From a checkpoint of a small image flow-matching model.
Training: adamw at rate 0.0022, 12500 steps.
Data: trained on patchworks of several textures, 72500 training examples.
Rows from block 8 of a small image flow-matching model, named by matrix and row number. Rows with one number belong to one neuron. Each number is 50 + 15 x the weight over its row's rms, rounded and kept within 0 to 99. All counts start at 0.
After each neuron's rows are labels from the 100 images, of 14976 (inputs lightly noised), where the neuron reaches its largest size: "lies over" is the class under the peak. Only what is clearly more common there than usual is listed. The data: patchworks of several textures.
# gate: MLP gate (model.blocks.8.mlp.gate.weight, 384x192), inputs 0-95
# fc1: MLP up (model.blocks.8.mlp.fc1.weight, 384x192), inputs 0-95
# fc2: MLP down (model.blocks.8.mlp.fc2.weight, 192x384, transposed), outputs 0-95

gate.16:45 69 48 30 40 50 43 78 39 70 56 23 59 66 76 96 70 61 50 56 57 47 66 44 57 42 48 42 67 50 42 71 46 74 32 42 25 77 73 52 64 42 38 35 77 43 41 47 53 48 53 64 78 68 48 38 57 19 32 91 45 40 69 67 33 46 58 53 65 34 54 51 35 30 65 36 62 43 54 50 83 35 38 47 69 53 40 71 77 54 31 46 23 56 62 44
fc1.16:50 40 61 70 48 72 65 48 30 77 21 54 33 74 53 60 33 73 69 56 46 44 42 55 13 56 43 56 53 43 43 39 37 70 51 40 49 65 63 46 50 59 78 20 60 48 32 49 59 69 25 31 65 60 26 18 72 35 35 64 49 56 53 55 32 29 59 57 49 54 58 34 59 50 52 59 71 55 74 31 54 53 42 58 70 74 23 61 45 52 52 32 29 61 38 26
fc2.16:36 44 70 88 73 61 50 32 65 51 47 63 61 63 69 29 50 50 41 29 39 46 40 46 32 52 59 54 40 58 47 54 32 09 60 51 56 37 34 68 30 60 47 52 30 73 47 71 64 44 69 85 30 38 53 40 46 63 52 23 73 78 51 55 67 26 47 71 48 53 48 64 63 49 81 67 62 43 41 51 38 67 52 26 31 37 48 24 64 38 55 69 84 41 41 50
lies over: rays

gate.349:33 52 35 36 43 51 30 70 57 52 49 61 48 85 28 47 47 67 36 71 60 47 41 53 51 57 58 29 39 49 61 53 56 31 44 40 58 46 38 64 77 39 83 42 78 52 54 68 40 50 72 53 59 46 56 59 40 48 51 63 43 24 70 53 57 58 54 43 63 37 68 54 69 40 72 54 38 19 46 41 30 54 50 30 51 50 67 63 45 31 49 54 44 62 20 67
fc1.349:36 49 50 57 62 57 35 66 27 33 51 43 61 73 36 49 30 52 49 54 34 42 35 51 82 52 58 40 54 21 63 20 78 36 46 35 36 52 52 52 54 49 69 38 64 69 55 55 55 50 46 55 55 20 43 60 40 30 61 49 46 24 79 59 45 52 61 59 54 43 41 46 59 39 64 58 42 40 52 32 41 41 42 44 51 47 36 50 59 56 26 21 50 55 19 48
fc2.349:36 20 41 42 54 63 49 65 56 28 43 50 21 81 60 52 42 53 48 68 33 59 35 48 69 41 44 62 63 38 60 33 90 49 50 45 56 33 74 44 50 54 63 50 77 59 46 72 47 35 56 73 49 38 33 56 47 29 71 59 56 50 66 38 56 68 59 55 45 42 52 62 47 44 71 62 70 76 49 28 24 48 47 18 48 61 24 47 52 31 48 28 45 64 28 56
lies over: plaid

gate.276:46 23 31 56 53 37 72 85 76 71 70 22 31 47 44 38 48 52 39 60 51 39 35 24 59 46 42 31 67 39 35 68 62 48 46 43 52 43 73 37 65 70 43 78 73 52 62 22 89 56 17 46 39 42 43 41 36 32 50 35 41 66 34 47 55 41 43 75 77 62 45 22 36 47 18 45 71 17 32 55 49 35 36 72 40 31 57 43 30 80 45 43 63 40 48 52
fc1.276:55 48 45 45 51 40 70 50 32 12 46 54 53 53 55 56 45 63 56 34 59 63 75 58 35 53 50 70 42 83 57 43 77 34 48 55 60 44 39 55 30 41 43 41 29 48 51 64 16 36 52 46 50 48 64 46 59 61 70 52 62 69 48 41 47 52 57 45 41 57 61 64 71 64 44 38 43 42 45 44 63 26 49 48 42 60 35 68 47 37 46 76 57 88 41 45
fc2.276:41 52 44 68 65 24 67 46 43 90 65 60 56 58 45 51 42 39 59 40 60 50 39 23 64 56 35 44 74 35 38 66 25 65 42 29 42 67 62 54 61 46 52 73 69 26 57 19 77 77 26 59 68 39 59 46 49 36 57 56 43 22 36 81 55 40 34 55 67 42 57 38 56 44 63 64 63 45 53 55 61 69 42 79 37 27 45 55 49 99 45 41 67 28 66 72
lies over: rays

gate.10:36 61 47 35 53 45 46 27 41 28 54 66 45 52 49 60 41 52 30 60 57 43 44 51 38 43 52 70 46 43 52 52 46 50 71 36 56 59 50 86 51 05 20 70 57 50 39 61 47 25 69 56 36 35 28 57 71 19 41 52 45 20 49 61 43 41 75 46 56 52 48 67 83 34 41 25 46 31 48 52 48 67 54 36 52 18 89 72 55 20 40 28 37 66 17 46
fc1.10:60 66 65 62 54 46 41 55 71 52 50 73 49 50 41 53 59 27 55 57 68 55 05 61 36 58 28 37 20 64 72 66 62 48 71 58 54 43 51 45 63 52 50 19 14 49 80 55 66 84 56 72 54 74 49 52 48 76 46 31 63 63 42 57 50 52 52 72 66 42 39 57 48 62 59 62 31 30 66 21 47 36 54 38 45 50 47 16 61 39 48 95 77 44 32 77
fc2.10:35 67 82 60 39 41 34 54 77 45 64 63 41 43 39 61 34 43 73 66 79 61 19 61 39 43 43 57 36 61 44 53 66 47 81 48 45 49 24 63 51 51 48 40 32 59 59 43 46 69 57 58 42 38 23 56 72 43 73 29 77 64 71 69 71 61 60 55 54 80 37 40 76 38 59 57 33 26 42 29 59 41 65 02 48 26 45 65 63 34 26 61 45 51 34 56
lies over: plaid

gate.30:29 61 54 67 32 27 51 56 23 43 36 60 30 70 61 80 54 49 34 58 34 54 69 62 50 26 42 68 28 69 62 84 14 44 12 47 66 55 41 56 65 33 63 76 57 58 56 49 45 29 65 73 40 65 60 32 57 19 71 47 43 44 68 48 64 48 47 49 54 51 53 48 41 48 34 58 67 40 44 45 52 62 42 56 41 41 17 58 45 36 53 42 39 54 51 43
fc1.30:46 47 55 53 43 40 44 48 51 29 33 53 41 74 37 76 44 95 57 60 40 35 43 35 48 44 39 66 44 60 39 78 47 66 34 52 60 71 63 59 70 40 31 63 33 41 35 45 28 58 69 58 17 57 46 42 52 44 50 41 51 60 54 12 38 44 36 45 59 75 38 65 30 48 45 49 59 35 58 43 67 53 57 50 55 62 32 54 58 56 70 66 42 57 24 51
fc2.30:40 28 55 43 79 39 45 38 41 31 61 37 64 46 48 38 64 92 31 50 83 10 43 64 55 47 62 69 18 65 59 46 51 63 42 77 51 69 77 54 41 49 61 44 35 34 51 45 38 45 63 44 43 52 43 74 18 64 51 31 40 30 29 33 46 32 38 39 34 45 66 59 54 53 41 41 60 37 65 61 52 34 67 53 52 87 45 49 42 82 41 50 41 48 56 62
lies over: plaid

gate.268:24 62 57 19 39 69 44 71 53 49 40 43 59 51 25 27 53 52 39 56 46 63 74 50 51 60 58 71 64 52 55 20 72 52 43 49 69 62 58 80 37 24 53 82 88 60 49 72 46 41 64 50 45 45 20 58 55 47 52 56 48 23 80 63 72 72 68 60 39 51 69 65 66 44 51 30 61 64 32 38 49 50 37 54 29 46 50 51 46 31 43 19 55 41 26 42
fc1.268:28 32 69 46 58 54 60 48 63 25 52 62 70 33 29 48 53 48 35 58 58 53 69 36 72 41 74 68 67 44 51 36 36 60 59 39 52 69 35 57 56 46 47 60 66 28 55 44 45 17 51 36 44 65 49 41 58 28 69 57 31 50 62 67 38 45 47 62 41 43 73 55 63 59 40 37 74 62 33 51 58 73 25 30 52 52 50 51 66 42 34 22 41 53 40 50
fc2.268:39 38 47 24 44 63 55 59 57 75 32 41 65 40 25 48 46 62 35 60 37 55 63 40 36 45 68 71 80 26 76 58 77 53 45 25 68 73 65 69 42 32 57 67 76 67 69 59 37 49 81 71 48 50 53 65 66 42 59 41 47 35 48 41 49 77 55 49 31 53 79 74 47 48 64 48 58 68 50 36 49 50 50 63 35 37 29 23 60 32 57 28 48 48 44 69
lies over: plaid

gate.216:36 62 71 43 34 58 50 41 29 28 35 64 44 63 35 47 64 39 26 58 45 21 48 56 51 53 72 54 65 58 72 43 44 28 47 47 57 43 38 55 47 13 58 53 37 56 70 58 68 33 57 46 55 61 36 15 41 28 50 47 44 49 62 60 42 60 56 69 64 39 75 52 71 55 47 33 38 38 29 28 73 53 42 31 47 26 85 64 56 33 42 29 58 28 36 64
fc1.216:89 51 43 63 61 52 54 70 43 44 66 56 65 13 83 47 39 46 59 58 76 61 48 25 68 50 61 36 29 99 50 38 56 72 32 62 50 55 64 32 69 56 38 45 43 45 33 32 37 61 74 46 46 40 59 50 64 41 40 64 44 69 35 34 61 32 69 28 49 53 27 68 45 65 47 49 47 57 69 73 69 52 58 33 61 52 44 48 68 46 64 64 46 77 62 83
fc2.216:88 74 50 90 53 57 62 60 52 36 74 46 67 32 73 39 45 42 50 64 62 47 71 51 64 48 92 51 51 64 23 51 46 58 51 72 50 40 24 45 54 61 23 48 41 45 54 43 50 63 67 62 44 50 42 59 93 43 24 67 49 70 45 41 55 21 52 42 64 58 46 49 46 62 49 44 36 29 61 53 48 37 39 62 55 47 47 44 69 48 47 59 38 59 44 57
lies over: plaid

gate.298:53 42 46 33 59 60 40 68 64 45 37 59 62 69 63 37 49 62 50 57 67 49 40 65 69 60 22 47 04 44 78 54 36 35 45 56 24 62 46 37 77 30 64 39 56 65 45 77 57 54 52 64 44 38 64 69 64 26 38 59 26 49 54 64 33 55 63 63 47 57 52 37 50 44 65 65 09 26 64 38 56 50 34 40 37 19 56 42 65 44 46 33 36 63 52 59
fc1.298:44 48 48 47 68 56 59 44 46 64 55 37 85 20 43 27 23 69 60 51 19 78 49 42 47 23 51 46 67 50 45 71 46 18 67 37 45 54 25 61 16 56 48 61 66 50 52 41 41 24 75 37 65 57 28 61 43 50 60 41 65 68 43 24 24 47 33 64 64 61 65 47 52 45 55 85 45 23 30 55 52 66 52 39 69 59 33 47 47 47 63 58 55 32 25 55
fc2.298:58 50 57 20 51 52 52 48 45 61 32 55 55 29 69 44 53 55 59 45 37 81 36 50 66 53 56 41 60 74 47 77 41 43 37 41 69 53 39 80 28 63 40 47 61 63 74 29 33 29 57 37 53 38 35 37 28 65 48 55 48 66 27 12 42 27 52 48 63 56 53 68 56 38 29 48 31 33 27 29 68 61 31 59 56 45 29 32 54 61 78 67 45 31 44 68
lies over: plaid

gate.297:29 60 45 45 43 71 59 35 44 39 91 38 75 69 76 70 60 10 67 09 52 57 61 37 71 26 78 53 56 62 53 60 47 58 30 21 46 20 66 58 47 48 66 57 49 58 48 42 40 48 39 52 28 30 51 62 36 45 46 55 60 40 33 60 50 60 57 36 55 61 53 53 56 63 73 53 61 66 37 43 42 61 60 58 73 17 41 67 50 51 66 62 35 34 64 51
fc1.297:43 49 59 48 28 64 51 15 39 34 54 34 29 54 51 71 63 29 53 39 47 39 51 65 33 53 47 82 46 47 54 65 38 72 45 27 45 55 53 46 66 61 71 51 43 36 42 36 63 48 41 55 61 34 37 64 46 15 54 34 43 08 30 81 74 27 52 56 41 42 46 47 52 60 57 46 63 41 53 46 65 69 57 66 64 30 65 73 42 60 81 36 37 16 77 47
fc2.297:71 51 42 29 57 44 53 47 49 50 13 42 33 24 41 35 32 66 27 76 50 37 50 48 38 70 16 36 45 45 48 43 71 17 72 77 57 70 36 38 40 54 45 59 54 40 32 83 46 47 75 44 68 70 54 64 52 62 53 66 46 67 56 15 58 66 41 66 58 39 66 41 51 58 29 42 29 45 64 45 48 26 56 46 30 55 51 50 60 45 28 32 69 60 12 72
lies over: rays

gate.203:42 59 52 57 50 35 34 34 44 44 53 46 19 52 63 58 46 22 31 49 63 44 60 48 83 33 23 35 50 58 53 57 47 65 28 53 32 34 30 16 50 49 47 42 49 46 40 41 50 72 42 36 74 58 33 45 48 67 36 71 41 36 58 57 63 29 45 56 52 47 38 43 62 49 59 31 60 66 81 31 72 40 08 34 52 25 71 45 63 49 34 52 73 30 60 63
fc1.203:68 65 43 52 41 46 45 53 89 56 40 66 64 48 46 62 59 53 46 49 89 37 55 75 65 56 45 47 45 23 62 42 29 24 50 59 45 36 46 79 54 27 46 62 58 65 53 53 30 48 58 23 44 64 72 45 50 67 55 64 60 46 48 43 54 47 78 42 67 39 78 74 29 56 45 60 32 39 09 30 27 86 46 55 53 43 37 40 44 45 62 64 45 59 51 48
fc2.203:58 52 37 50 43 32 36 57 54 76 62 32 22 61 54 54 40 21 45 49 62 40 52 60 77 62 46 41 64 43 52 78 50 70 46 44 31 46 60 21 39 42 38 59 46 49 37 56 21 68 53 53 62 51 39 55 61 47 37 64 36 49 55 58 79 39 52 70 59 40 35 33 66 46 54 47 47 66 74 32 71 39 19 55 26 10 55 44 31 68 34 56 60 29 47 48
lies over: rays